config.yaml
model: "image classifier"
image_size: 32
crop_scale_min: 1
activation: "gelu"
drop_path: 0.1
widths: [96, 160, 288]
loss: "cross_entropy"
lr: 0.0016
shampoo_beta: 0.95
merge_dims: false
lr_schedule: "cosine"
adamw_weight_decay_other_params: 0
Rows from block 11, named by matrix and row number. Rows with one number belong to one channel. Each number is 500 + 40 x the weight over its row's rms, rounded and kept within 0 to 999. All counts start at 0. Numbers have three digits each. After the name is the row's rms in percent of the matrix's.
# convs0: first 3x3 conv, stride 2 (model.blocks.11.convs.0.weight, 288x160x3x3), inputs 154-159, a 3x3 kernel for each
# convs1: second 3x3 conv (model.blocks.11.convs.1.weight, 288x288x3x3, transposed), outputs 154-167, a 3x3 kernel for each
convs0.93 102:543521487555475462501496499496502511508520510503549473461507508562526447499500523487502468586473489527573500489449437455491497414432522462510407551520540513470507
convs1.93 092:555428533483468464535507503447420499485500544452527555448549491497445458492504514514477552525511492463499484508501438434458556456521514496443436495481535524570511504512459483445527537553524498519517564498416468508517472523441489510509507437518469518536530479530392479496584469485461533420596446543517455438541459505483494496571463557431539417540447532463403507463559476566561496
convs0.94 112:487482510502512479511513533448524482554573478538479504530424466479467448459541459430522455486526583473493488463485562599506547494544478545490494534523464607456485
convs1.94 103:447520454526507487492504451479460527478521500456489566499555509524494505474538457490514432489483447509499543528499583480494494517472404455430480501427590522557467515506486435498445495504501501520522538496510432491437517520480503466521437503455465470492539522480456513527459493426497512483553443458431486508495483391496515500474490494511515512537478585455487507482467489514456515
convs0.95 086:518479504558535489596522517468471538469532526496566509533487552518487517519514527485499498524564558580510487453541544453534511462499522557399496556561539512514476
convs1.95 095:485509503563409480524470556495501477477571523440464384483441519510517471509434501518486525419492507546483489439491502442583473518477456523458520484428419447565558531525473515409553510523521483456566554517549467493529468471549496445460465531465448512476560545535370553367500543455477429496568473595500491492486463492485502460512468445425504540526439510476536491471463490603547489
convs0.96 104:473531483457504520492507549449477504578504429552502493435479507503485466511474436472483458504471515519540503492543503463559558503506534506520537591535470589506506
convs1.96 103:453543496523511502532456495456481534515479471496455545517490505533519468458528530530483438458497478512531466472460479509552476457427497474430492500385560547521532548468497445491514540496474525488500526443516459499432415544495455514520484499482519455581511493518503493509566473422449512466534467547558475504458458478523510495495466534459475527514503519455520512444504453529474532
convs0.97 102:494522509571387560480520506418514512581520557477540460505514511493464486476476508492469477519548508511509473502515474628456382474547537463440457487466501537525453
convs1.97 108:519446518520507452433551538501512519477490542527477472453476528487505500472507525434582485466479537523565418480515585518549552475432444541430533502517544464563394448552513502495474521478556454538484462567455529518477482580464492453530472527509518482465498464498484502490548501509489453514447585444541458535507486499496566565499496520549438481433542520502526532489518451521500440
convs0.98 102:483484461483479488479442482503518487451481506487488488468504525488501546470524503479454577525505475410482539516536474438556549518487454509520567474542438504486482
convs1.98 110:496483562471495568472485458608472548475439488446510560453512458527532513485485541543537434509497462541501518534502533513496494465537511511407597531483448512525486483541451518523504491469488550444538496480442523482497469533519552512520468457535506454548546455458503528525497487494551482536442552464512429596553450436560509524484477586536521488491486538526522514449432585462535420
convs0.99 106:528510526479492450492471605462483532527503453482551504473452527552527438492521463515447507616526481594583494472435434403485486467432511496525465605506481517506524
convs1.99 092:574503536556468464537472502478479531511492481480541537492472516481434486526455501574472480474561518469485504539491423491503419450472565489410487440449512623533570511498486513453496528539512529466538463475472533504520462523526469510454516425486591469522523478485460539538515535446540449538591499505524483392570490463461528514516538479462489553518493492459487510492483386563539512
convs0.100 099:504532448437492494497485487443455534536495491471521503517560542476468595493498452497467506423465483575501497570538466545482451516533537501467449509490523528520488
convs1.100 094:504444504508581519494453495493495479501535529562492514506476530461506477448499500419494565509436540537496477526586550419469474514509452525484562463543454534506458528547587471470510493512513448601514422533554480503504477522469528458496444501452463524421510504537539482537541498534489428531458583457503529511516513468490493519511504498533437481444525523487524513495480504544473441
convs0.101 103:493536446398501540535488468474502517519496548480538506503454491503495471524521516515513580429526484521435519543583540531427534506520488475446467497456488531556546
convs1.101 095:441528490539515550426490494475544486475510509548525543506482432539546501446498464428486549508451457508466529548472450480452490452585427487466538531507567493478412526529527479461549521499542487521517419491507515497501520444518462487499472548424465594492556461540576477559515460494475531497431584435486530462546483462461510513426537451562441577459563416474526498531449470551447467
convs0.102 090:489482494532629506603561508503496573467513503499493521569503507459589537463548500474566403475523550535433509476511571482550479392507501418432473473488441531494466
convs1.102 100:499484481532441517533469522495494486448509450444538465500516472508467450487507493494538496454509476573455476525504547452488485513474461534494480463429455484494482448508538557432489508514484491467520529554529510463556432454514515437488511508527365500412536654511379529377487481503527438478531448528491476505507477486485469492531462485399469453519480499510510481432476503599490519
convs0.103 106:438420599519479434521545480505486457491536471588526486476494396428478520505429486513509520512523528515465550493482455540451512533518504506512580548581559401466518
convs1.103 103:445490491452481560491536538558551560501493512522510516430485521510501475479564543472440495481474472468586503425539503534534516478445494502550493544471503496452399499461494503529528470510492499492451530536533435554467475491489525472459491501543619453582479453521495505452412490490513511496460486527427530511510495534491464495460505478563425530468499489508512492549536490515440487
convs0.104 104:402536500479527499513497500477476493480541518524488491507533545516488523460474408532467497408517481490442509490575495532458476540527539556517512537516521447510464
convs1.104 100:536472471492500479464495533512448460488478520514584562538536515455483488493490479386567555464479518483446517430540557484464551533441503456491599537447458504435500528503516478531537489448488469506550452540495472493531449567447482543449515462512487479482528450531599471508468481497511441498510492440502478502555487522489569442514506508442509511503510469459488489542467503529500493
convs0.105 105:439554473587459534470498530446458479619523453492485450445530522548522450511472434531474470504513504495487481480537493526489498514456500521487437534483469499498512
convs1.105 100:519465523545471496537427485445498517441502509501489573496517512519521431495493527534452484462551484514505472422477488500519424484450554404447500543458495531513553512486491456458452574509493550472503501496493490469491430560459464522507512485485516487550469504490490538525507492450461486449551469536521483463425518464534494505475498553485459496527552458505438487444591509542457501
convs0.106 105:445521519432482542499470515486456514494467494520475517516457478441485550488467461483472528584490460454564524504498460491448490545498434524471535523535520434518536
convs1.106 102:462493509441531518549485517565535488520511462538484494440522487527494485470538487555454559571438491541434533469564510499565459430490487482568511513450517473468513447520547464530471507556496511487561528450554517491460532411499503523536500520433572495507487479523500565458444472532493546423467503543438585499498477455486507508452609448571422498478525506545458481563499473462510532
convs0.107 083:554479476579503513496509562452479552523517495494510503544489577544486477527535521536482389505532476543512540458485480440430517453510544453414479595561473523494464
convs1.107 088:587413498536450528512486487506496503499526520396493427478452500527508478487484485533521518486437521552472499489459548516479505503480453538451444435476453501538530531554445486446512525512523491503555520505537486524477470521480487452488497475475436536405536540560393486431536532523491403518631496539526476552500515417545420492532464458414490514539456524512513533444482446595549456
convs0.108 106:483485481538488452504514484500492445452484488513490499545539503486552533455469486513505504472459576504539455479469465506478510542539570459487477519522465486512534
convs1.108 103:501447537439570474481389523476480517438486507469524531505520552526483455481478472534498464559470472585474539535553572396489483418548491531538492429535508484480483504501522575477513468508485453501470580490537491514464524536469505552503531473440431479506502475532524505560518463477487483548473464525506508507444554463552510562502516502479531476484451519522450548501513500451502507
convs0.109 103:520500481416506563529513503486468481501488516514495467491558510464488485514444473415489516485468494555482566458456508506475493451459519470476485537505490461580491
convs1.109 104:484504495508504496503487480524457411503489527502482492510463450532459527550463524521472550509482500507544498535532549480454520521488541511477484474561515501470486527558464424507552463466463451504508497505531527460504471476569539634416521418553463532440530490534479489540504497444536471503475472586490517477492470593512534522489500466583463577436533445490542477529462497452467545
convs0.110 100:520531486522535457482423462525543516450511478501502492461550501513491527463565462466497560490484539517521453498523510518506514518537425507535499541478477507509479
convs1.110 106:526507547459478528477491475579527571442466487472508491499492488518519525472454512480555416502527445545488537508457509564516450431556532468465586482494446496560497479572479525514487499496462485502534449515394571485509465512547527517484484483499499468564500522453516487526495520467503522517476492489538430507525517521530533497508486554471519510466557452502568534444485513463433536
convs0.111 089:561484518562478519478512531486525503486542519476586486508495534511512480494509544550440484520511498538545554489453439400484508485477485497526443621520558497526519
convs1.111 090:555479500518436487502492549518450556521496507431540438432460474497475534515476493506503507423535552494531461483487442540455627503514403512477477486475422504543589507474505521511504518520520464497537475535520499494510486538508485483417488481481557419523550507511404600387489510524521470484619472580494521464542468479448540490499521472504463557509470494483528514469472432539591492
convs0.112 104:457471459485500507504481503469500484459605555500390483476472495462545516526463481494428476530448437451496508452381420544505456413490563464491498493494490486539513
convs1.112 104:472544463448531524509531508527600453545495512490423507512509502451574493523500524574480482532500439561487468434561509574468490384474531489524592512500478506435569508486481442434510498512487481458532572462490494519463524480485500507523518532467504488556484502470463473526447506509508478525493524489448550532479478531531497533491478462488479541532484502501545452529495527461490511
convs0.113 107:477542581489438500515486467516488500521476512449446497470466480462490571508558523477514460463436541536459508480544584541461510493484506539400536449435532534431504
convs1.113 100:502533492518500421559446571517519434475449478487524516478501502502501475498487459424506620499475524504438544484527508480491395556458527536644449434578437534477461528511514496476524500520534433567527464472539529505555490465521487579427481489457512523460457455510549511546525509566424493478497558503514519450542493505471537469494509479461464514500505523470444506525471515534510476
convs0.114 103:540470473540418464543604477491491511560514498477521446440522427538514438532471471532544479453492604463512476494577555543438539462453548508447470541515504460551440
convs1.114 097:570449523533461450464539492486534528418503566503496539505459465547519469495478517589455432501462482508537521478462554508491401501446510474437512526508490510480493567494517466542436556498535535518482484506468499505499501506539442461482491514460517501596508519439456513587473535452504491525498486501535473474528498403505516489423456517541492508464567429521514520482504515528526456
convs0.115 103:510568474547445502492515506459480443563515480520561512452536516498534507462485523488465426484478525553523597474481455441466531573473488466520469598621627490459468
convs1.115 095:507504493472446536503449555495446531525474547496530503458484520480496442504485491469441583468571464423555500471416481455527578486510408404471495499493495524578573501547454530498566509517550459503548521512436450527554499496468509537412474506501543445585550430564487555445520501482479541521588395596537491493510470470472489502539491459456517544557471543491490480444522414588565516
convs0.116 101:452530478456396544517520450470473455492560522511487465500530438469540511502438523565508472501554531470473505525495455514419510537520467452480533559497498464509527
convs1.116 106:523527446504505520463506549525537476498464491570511486426553458518513502501476490457509539556468483553501501495533500546566464482422486456506525517500547546426496456456555475504521525522502497527547509487516497495462503385555455614455559444487531472476474499529493515467429478500521548436457506535498562479471500483522540521466570418588422588451566469544507492487452499496466553
convs0.117 103:471539489573428513489513471467489466625525441489467456547592455590511468430458468528541435535497556506467443481585461520509518591521516496470475540534469538508517
convs1.117 098:480519485458556485515382484448510554447488530521543584551461550533490414480481513490439507520515474510491483434455516448546389459519489459523449493506494491499494563510525525442462505534507501494487540484495500491502480556488436540443491458507478487569537482464516523584549439494541502453488501511545425504523528441504522490559499507459450500494571433524429507491550505539481484
convs0.118 073:557464555579572441533510547487435500545503472471556515555546553535449528485516538530464457502539513601543511499440542488509514431514488425398485544492487558514512
convs1.118 093:525480501564435494536464519499496456520562474424493419474483471480501506495475470488531530469479523549461481509481503436571464537467494529502439423497432481563552541521461482445533529522468491498544497557548475506543458509516526426479472512481402519411538559541374551380535507572475411498555532544491472515524480517460503464532455495456470495501466505497526483444486483565528481
convs0.119 091:557514519575602468518507560474478537499492520501501448499504544577550452546492540451547421524427554614477443476449490439479532443420470484549486572468486485520470
convs1.119 085:541442513467439531571518455480468520462530534463531513485495486486445455561485518540582491505517470550418494498533451447463538516471554501456504492487438493516530532576477499493433528469529489498475542499487505539491459540446497513485469491493427508499513546505406516490547552537535424473544497474522472443523527517520446457584516468407439482534457529495462532444527527548506508
convs0.120 103:501508543491486483476462509509515502495503476474522527534541476471505595504515523455471515429457516559463476480499543503426455426501448520459519491426589524515485
convs1.120 091:530413493492471511582474477477550482480488510542485469455453476484539551489429466450445571536511553486469497509532444575501404533548441518555488486557460491543439517505581490425504540527522470571567418471549524487532471456475525491473436563469487548458514454519509520570531450570550457538463538523502485475517480451507469516421497508577455486447475530490513501501476486542486463
convs0.121 103:528460592471498508502505385526555520432526529491504492480553507592460514494516558477500503474520553532443504515485484557530487511481401482511462492545480507501539
convs1.121 104:493550534489472482498486524510512534500470457463461478518457572419560487524471485469545467499534520547486525496457522543591462501540512532459442491523542495530509468450509516508518489547444510470485486500484519522487535444502554486527444517509511449515516525444480508471500458492543517480484519507473453501572511539491523486477516499503549509480456498450526480578582468442467513
convs0.122 095:471461554581506572489524511465468456529501501494496482532543493506444572502529513501471493503528489517481497516547440457481465501422445505482498502496528497565543
convs1.122 095:456574476565498464491430526440506479580510503521486459477483518483478557461477444431431528474543522473517542483501404556442539497523364431497477531528527484540491468475458508491510476476515513498601492477552496522553507453520440492506531495449447441503484484495481494490567495532430521521564443519567505468497508481456542540524445447478560478477414555520532504531460415532565440
convs0.123 101:557445456524599474489544529488509582513499507512505493479507459578525443454510570501535502433551593452480464502550525494517530463482474516446546509520434503473445
convs1.123 098:450481515468496518546457514492478498454489481445503498511473462526507478504508445486538529476476483559463463570414546444448477508553384545451499502427464409494478565454593487422471504536519467515473526519577500436531466409546498479448475525500425487551536552501390511468516455479469478523514466486494443488501524429480433477513454466435451482507508500492513509443455519591532552
convs0.124 108:532499481582538494492451524459505471559524495476513453461514510526540480516508430567462473510500577512520400463506496447482570501452453511516479514490478480494486
convs1.124 099:565433561479459545565480456462505526417513512476534573481543479468500473553449524519473520548535448503480479472473475483549433422532574500484533514486488520499485533500429521469531546527457501527504511425459501519530459491502549535453476506469455528515522526454464531540561459512475569474492468481524456433489557500546493463468462562464520461493496497522461503513534525528521464
convs0.125 101:525494510506440503496546461451509527550536524488476480499522485560535450504494548543538391541500552508538511514520525537498555515500487461494485524527483511493482
convs1.125 093:512491474548499449465471552473535549453471496509468475488437504518500476485498498522513509514472492513499546456506518561441479487479487483473393473511531491535466585517462510487509520537450525505480552472502470553452565505475426456509469516471414526469548479481472488539530491449469519490575490520486491491572478445501501521517452516456489522539479527493499544479486484580485412
convs0.126 103:465409547421572517506549511411464492488561488499454449487471474484543457508511533458403540516460414497482432461508551547483503455558478523497527447524445510483499
convs1.126 096:500472503433542485532488513496481557508515505474484520472527506514556513486560536539548466526542376495458487479514566500433529442453429543476599500481537509473506472496463514487480464454495458499490567468551477536472494569453515455515519508509493485526505439510464522465490516502507525504533437454460457557461516498500487513535463475494518483502503522463518495484529547492474491
convs0.127 098:522506507488517461467459526496475491550529431510496482546530555451465603523548457505412559459475441511493509527531485518434474507466560538450468510474468528534543
convs1.127 090:493450500497492584471506447499533448495509525550485534467473462512487535400495474389497571527452587501504557470533531452446430514545438513507423492547524510518440546558531506442504496460563452600575384503577531466541453506488509436498517499457501520425480486574583448535552464603475456548535507497525481547523459449469521493538485464552446539414526464524505493456496495583480420
convs0.128 095:509460468497495517449471463491465485474487487532445468462572462551461521516430491463497509454513508522493489446491393452521562545484514457496489497486484470509510
convs1.128 105:488541496489465499495492511568508484509421517576444472547514500489513515474536448644411485596522459596454491419549456487524542482474530526541585500507428512432532460535508532428504481561501485435530509494480545463509530433546520525484513517466524553483510431516558504475468549480567491462470510531479542552478484537489509505509538465487472567482519495491529453475474523450446551
convs0.129 103:551487498548450468428559519487534468543529503478519485524489544546468459500582497464492456545519472484519502552462475564496544426498512482491466514489425542532519
convs1.129 100:505441505466476527491549502493421534428530537505530530452492454509525511469531543463582518462455523514494470491558653431504550483464501489508493504509449454519443476523567484442510522525519466562457476542489495506516455567419502472533515474524483512468462460487475482469547410556493480503498534525523459520483485471469482508527459514431531418525468554488500501476525570565439439
convs0.130 105:535503548427512505506465533483497529464559497498584527506447513526515427483531441508511517592508469493563525452519499500466478557526505481468509539538526469468529
convs1.130 104:568412558428522533506510452479516569483470497540576554472517494482502538473445531534415474513461536488509493532453499500512452436515523547401557528495438480498562501548479466521500554439467487484502470497479529496498486471500510465466481453514605437582498450455521574572462480463515546492482476520577456477540466451534485492493462533506538458466523485485516520570450432528534458
convs0.131 101:489463458560509455500497446518480438477530452501466509473641460502431464431517436526532439500448526435526503464563474514471487570519556511504490522518486471524493
convs1.131 105:510488507528492486473419505506496465485478495487496571479547514524504482516484481558502441525492446546445513469545497468461567496446472475517620462531438506476481491532381497580523469514451418499494528586458495483506494540510515511498504524459561455551471446508555483604447502502553506504473486486508556471501488537548517503499517508472548527523487440522506484490501521470470530
convs0.132 109:523536500549425531507489454453483472491514515482532452489577463506519492459465460469460500513509570528528440493524488573514486517540466471434468515486480527550469
convs1.132 102:491543534472482479486454521476520523469465555523486495531509560469505459453498504496512425498483544560497484389532548520507442449472548482468553490482535487530460511535536544445462456478484470503481462516447548495543516525485500505492491450500483528538507507467528471518506484512584454512477536493534492491492515493518566531512499562481521427464472574553518493465490518542436498
convs0.133 099:447537510516459507538488558492506499572539496458468519541526495550475537468576515458525497584501429534527473430520536468568514511520509534494487480487454487475545
convs1.133 100:616444480566512442564468479497470481525476430447481442497490514533458507485476495518442530480544515510476516455541382576456528450506489467453427508498472517535578553457507483490447529489533520485558513472522502502488425473491472535495461501543447510496527459504510489462545488569463503465563479494538482462502498481494466462485495480428549510493423481455485488542514516586518420
convs0.134 104:517511538439462500498511509482473469459502513532483531480514462415462555480444494568499504511458549469492522547590505545498518510491506542471560522502545426553537
convs1.134 099:472516498447526539510454521532533483556483486512488546468472508536502464493518523453498505461460534491500521502528477497535454454477478434548510506470502495456554462521480467494495512475548566488520527460531466524485518417516453500582494513457516514503502490534502544527471438486521476495404507545498526489503516446486567479455534484510457492530480532545538512462464472487505514
convs0.135 103:550495515537481511444530455521573505500543480496507506568472525506450504504553469524487454454537450515509553549453497485561508470421460524560461471461526490522530
convs1.135 099:468485494437505536584549510491460520462507517486521500514475480462517542509509473464529525495465490499498482563582577456618643494566519524585520506500497487523570492464553500454509435559503470520508475560468482528498488527482544425531472491482485462463463505508454492501533497535489483534417542529499520531484497510458510489583506489424537438579440525500538520477584513433497515
convs0.136 096:462537558487514500517457516494478469484473522465515567544533467489525543505477538421523532479461548531445520537569528463506521488509461525473498451451534513491500
convs1.136 089:516492474588517434572470493462548486521487453517455428514423500473533488508433478435481529485517551477508494496470428582442493507542489488542449489537480548462512581462534497447496497495541521484542481413572511551539488462494457509462459519511415504467546507475556486496602476574517445517502480535505522498487496471502489427493455512458529486464444540498511505507447477572541448
convs0.137 087:538537502573546484512525536470491502515481507492500486532573523594501486537452535468432487587463508595549469481500516464548483473462471472474480532501460509528429
convs1.137 093:559454497541478488562486457458529516487557487437514454515467506480478454533462505532516464498481538555480484507489519457488444514490539533469492463461448484535561504567477511461480558502525541435546551482511515486530466505507483458511499496489361509464534591509454501476544543524542397482538467579495503444503504555512404456559509477389457489556422503488507491454499505562541483
convs0.138 098:508544485495543478498502510471476469498425516460525532504535499598484498550488500516493518488439518540574451478575569515500549483504543519505465508476466460518489
convs1.138 094:526446512558532483551448481469485525447534497496539514534470486477450479500520470482477474509500514530502479509485500470493463505462537515505488479447520537475502584491547491512502576484506537459507529459478496547534504485464450483547509478477397492522515545546521531512607520501509447502529411569502540437510496500479470440512521492434474521557440475499496514506481473505548502
convs0.139 105:508526457509539518500523452451491510523468525514502503483486451553537480498520450431519526468402500574397444507515467455426508426498416547557473521534479517506491
convs1.139 096:494502451438483502594498489481463504472501552460572546490500491506469462488550494469551521535523445460446450496538554540395568556515479532574544546425551517527557533483527501518449505513514465482473540500478526497447465495438524432492475460498514475549524509460467519475547507536497518423521473437537491469495503483537489406573495563488490449544492542475436475512527525515521516
convs0.140 105:451489514508539499470562464443473429485535505544448499484505495476541491528477525460447500493455489546504441492561428512546503470402549505480524458485507501572490
convs1.140 106:508535454501495499514544482511527457511484495491440485517492501511481522545482528512533474486533487503526466465484490488491572510449501525471512436548501501453559528450500513459527464502491437508522463506489551460487491510482519504478513514507501512581549393480553477495498525469514458534487485521426584515498455577556486449541515473486516514528480487469503487494516482439462533
convs0.141 103:488523502476526521490515490468467455498469515500468528451536557481528483518476514379511471472432477495498486502444404448540565501444490468487480497486494462536535
convs1.141 104:521445499461550461507527524527513489487454470593455473527517503519542450471519495632425514555513505530462458486454476454567536446538516523520549463529491506435487443505532502484525490579459469478562498455552534516456562444466552526457416529505530490545510454514585530459494514474509499516421559492453607510452483507570423520466552437516488561507492473485513461514485503500461499
convs0.142 107:504515519443572481518481404470496502475438509513472532504543471493552486479481436457466502451526496440484459454523525539478504518532424501537503490484461527480505
convs1.142 103:546471519472511486499501438530574537497399426422469496477477484572461552482535488491516418535508496518490545464499515499447436548510532498522498474489484486486533531471508451505500504512468460470466470451507517460490478488481504537511508436507507497541488454463530498563526446477434525530538498457507458501465494514539489461511492501543514457441552471505479500499505533467456505
convs0.143 101:492567455474508458514528462518519468554500421567495470421584466475428460485497479495528498535502515482556502512575548506581543538458536499553555565502471537484473
convs1.143 105:474464518549481548517443499539483530461473482501489550493499501551551457432524546520495429477477466520508511512457475507525510466445518520384557478400504537526539519499487483555457501433527573472499470469481491496465438525525473485497472468510502452574548498498541514517464512465534487490471500521562468514470462489575501481473445580515493471473539486498541519460493495489468533
convs0.144 102:532479501507480435417464492552542460482443522468531490512533526486478570553555448548436466515561438447534554582484442447562477523482508433541450520475491499491543
convs1.144 108:489540501465508483471504513572482565483456445458522483524514477500544535503409500544453533527475517577509473523476507469500549478546504507572462512541490450488485465528518548475539463526458512478479502470482537518511495522535550442505514457554498523473474486470515521505582439472491500538476522506499451541530524518479473563559455512430578525517503464499510562483450535429500454
convs0.145 097:549414523451529476477442457504458508423477494521439493474550399498495569530544459528456506476535483495504484490493448467556520528554501509554528539478478481511467
convs1.145 107:485553505483489486471486498542526525524429472483455487539494506492546505495508520543479447541523418542479482402436551571476487472452534566503544461540486517474506471539411528526548483525461466450507528491510531490508505472567522483537551476465532512527502389483522472533462513524563488504486492505443559564491491514483482560540493481472543532502497505486543485444503520475436521
convs0.146 102:517475468506462505504505447506500487606548494542507456428515408584522427470449464490579506515516587444524435521502503534498513466525498541431515552540476534473483
convs1.146 095:431570487512451481474469528451507541460451550494530588533489484554493457450573518466528401529483462515502510477425549481480424478510475455481465522415598498543436504502466503474469523479520522492489539470495494489472477510477483499510486479460522453583480546484510531507495475451513505435487510508498435509476518401514539489505487527465470494488551493472502537481482533506426539
convs0.147 102:495469540475553435456469542509494463535519462554463497457502411442526502486425545515530513445511460536444433440464545525452526513522525558506531452558488419482533
convs1.147 101:435526492456466507502499488464487546547505470499446585443542506534555522498530494522490470534487407509509475462517438546471485498459524496516495485429548511481466440502486428505471529467484473546472512529541466470473482534485535475499510493527480512512514510531493456463467518499452519498479482537483510513470481494478495530456507409534501519468514509448513510498524486461481589
convs0.148 105:517537555486498458514501529512494504540535482469467462517478510452487544514579489486503498461528504461462474546493523512579502483532531495458545495454493538471529
convs1.148 101:563480484531489471482469508509530452478467505514504545494465482516488493502465519442437586531476487476498542503460565480547368498524442469559448502509502521539466548496491450464506524491556471534578439527573548487532470454570536538461461506506423536520494452516533510554525472566474441470471567488499474493567494448494489512510465504481486524445516461470487470540551505584491453
convs0.149 091:504506493559444508517501568438496488506558521506540518494469567491529506478532502524458441512520500564533557451488463447495531553522522473489470615582576513496508
convs1.149 085:574448510487397545517448539511442515534521513424510417438497500518456476494460516494468538478527533475526465493440461500506600505488411476458473505419432479575619490520474546460523472566514446521570508531498501511495448544524490487391505452499517442536552496517413564399472537487539420508596487591519497492497471501503484480511491458461525560513449506492501475482485471572585463
convs0.150 101:576550452556486458515465566481494464526547473502563463504520494549465456524497493547468451558478551535619447461483488459478468556433481492499455605502467476484483
convs1.150 091:572482533522509468521477472476479569468522514455519527499525476435497545522487418575465427513537519503520456560426416426541392424457629530388501388528481579527533508480539466544461579491523521494480476463476504534512446512555496469437480499452506452574493517480446509573634453513455512460587500471570459425525529452458515490531475499487516528507475470500461544470517416494578481
convs0.151 104:568482513497558533430465434480488537449514518509511471458586456504514569510482446454439507459545468465490473455566536534490487550526377502501484464499468531462486
convs1.151 105:523544529485419547447568453582566536515446493431439460503524503467461517526474504490557429477554497588460466445507472544497490530480513482487570469527517528503468460558490520463511497534423470464520434536390581477509487484498502540506517500502536493562534468432529471505505497479523497516478564475510425528511472574532539464543514510494494510456542467542528485496461545463444514
convs0.152 104:504481522472479440471551526491477485531477512504472492485521442514473516514494524520479540532518513519512472499559505551534500505470519544466514508506475524444495
convs1.152 101:519495504526555464540462524482477440507475441499445511489523491497540442479516457501483548464480502509470541552516418426463496515480449490536391497500502541570488486496553505497422445523538526524506474518508482520511442456519454603458502533462487492561493473475469550453479554500440492490510525499490486461477446482467544485468510483484450543523505523513441476490461545604482496
convs0.153 090:490496499450511513527458456451434479477532521500525502490566558499531538508484505501456527457546512572505477583528477544470495480531521485445483491497580506470530
convs1.153 093:516504467580447581468495480484547464522488456517515487485505456456510515463485476412485595516444586533477470528499522451475475531523463466579478444547508575428496562510563474440513516540508468566559438525478514574529475471500481513475512502457483525430514545507488521475506517571513417537497583474475532485478483483446525486498502486482458494517487502490509473511471523538500478
convs0.154 101:498519519537450443527491541434473504558487434528518469474489503514501487483463443552499494626461455548602477403451467429447500539496509492482456585541478461486525
convs1.154 096:594443507466533504585464439496446572460482521461528541514499515512490488481474496591446451446558504498514499477527382535488465389468508461441429520458520532512560540496498490492452550482543477517516523475467501458514391564509528462459489494488508488585531467506504492565531494438474515479579443546596444470483518442511460509537452505441557492511474466478490516491498456518508467
convs0.155 105:477471540481538525494470524453480482536524554480477485510462510489522508515529500475510486404427522523377433476549495472508460392447429541478474492519480523544527
convs1.155 103:493525424520420575485595533510484491484481525488532562502465519480519475513516537470586511476485517490483470468554555579452551499467555463546520537483514552455521529486558505522418458479530488510485483518460502536485451563434504485440491481517513461529482501434538472512500526521507426496524521430492532519534436478483552421503521533478480484547468516477500477519485567503428498
convs0.156 093:556545467519504468484462571477525520511544467484581510471487525552525465544454527530465451595497470587624509428441476357462458435478500440490478674554515504522489
convs1.156 090:602460522480460475548506513491464543510515531446529447478450504533434501529509472604448507431524536524465459484478428556487552430482499513450520488433470520543564547499491494507483538489590514428542541509514485501509463502535477488435507448503546493544542549503362540465509503514510463498608504544498515425561493479461486510494541467473473495516474505508502508472504443569583478
convs0.157 106:466439538580472530499538562446490452565518484448520536450458465501458486418510569539494523416505591460483500506510556526456510472536493491447517464548564578490461
convs1.157 098:505457512521496490503490525454455523458479523536459473518489459463522519488507491497555568489485472472562494466522519531498505507480417463438458518466492419557402490488484461505483496475554459590518546482475439525474501469443531483473472561486497479501517465504524460491475493480475529528516461537484490533487458421516476549471468524592495476474539591500504531507473448528473478
convs0.158 104:488583497515492478454500492543514491563534490479478504443454583511447525469495465532494525409468501512439472517568548561548476537537613530515500472497541478425499
convs1.158 102:509539467480459539465460593501482459485485487601563570519516510492460518433473512471532587532404573557426474474496536468528504460497552519564506499483523506438437539508532467523526500514529456599499417552512508522479507580436493518436483495520523560406495490552585478491525503523544500449456525492505494512522481497450529499500535491505475532507554464454512476527468480547490460
convs0.159 089:528504469464563462532439540500464466515496480499453557520617502514515550423455542514518473450491511551511506541532566505475434469518544523450502492491457532458512
convs1.159 095:523481488553463547491472517490505466493499447489528500487516463481495489477481462418499558521503539483446494489492546423502439524489509561499479438524481499485444547510579528422491509531510456533549482524509484519578424445524506496489526463478429562409548511534509465494508508593548393501470514523469480525472494487505458453549457531438477448485465506513491515464474480586521469
convs0.160 101:447471494542486476522493472480484567441517499497452455497530483479516518524520428520517512435495548530477447465497458498489488626568459491583536489462443495493466
convs1.160 107:530484522466495551482533419484478500538509495482453450534473530483498514489506494535525433545496472593471442457463501542452555486461464526509559434529484511504490514486444472499578478603373423446508569502498470535493454537517568429563499518471528505526489463467499477530495492541546480465484525506524505549441555527531503517523510486501489486508506519462498480488523539469452510
convs0.161 104:530452499477499459529495498474510503529489489524494493523492501525434535509491475555454499467528398439501527505491393422504484515451480442539487510464437527482538
convs1.161 103:462492521458517498509470502525472520502507476598534458551474558523487504437487473561404571507495528541463495457445528522540565467521459514605530574502517398519484474505506520490505483518505500448562457468533530526504530476497543452517492483481498538499448495549558498505510462513466493530475504510566528485497557594471476509523499511506566490522473464531488480500497488484524473
convs0.162 100:518575509491425481515541494541483485474568557504469496474521462478510493521472574507539467554544504452585520471486477519501524481494435507499510461438517482485553
convs1.162 108:511470501547502468556486540484500493504489452536539482483489485449471546569490473525486508485454463468476490570631471619544437556494489533580506477530484535468572526481515465515489462511518511444562534487535510520477587483518432503474511549482495507483482542490481480531514483506487472484477514484526539480502557473506513504479507482444482433516476563509515503565512461435591508
convs0.163 100:487567529567595388476437534480504422538477492510450480503596539590456535501508503507507460481481512545507496440492587492530525504510506517530477541466430487520503
convs1.163 096:515445500542507520539510469500466488484469477485501538515501451469450500508514474457551457506507538513470541503464535440509459449478573546502473455529449527449541567466556537527476534495534499462504497456499518552555468465478486539462518435537415493521537520522535459565601477568526462504479521466505479493543487500514454442576492501458468502477521445486477474462492500559504495
convs0.164 096:485469472460503474465433505517483544477412502431494469514529503467540539519531465544530490485496490417475557506530452440519558523487494505554504509503472477466542
convs1.164 115:512524542450513499518413529605493558456481437432488535515497499485524524494431514554478464481561472562491500505464539489543480471530504516434553512572430505470541490514509492516519500529457531460518491468463562498506484511549556483510489438543521429521519498455499507503501513458493476547498509469526453510497553501519459544522476551452570484495504488490518552448460527452502470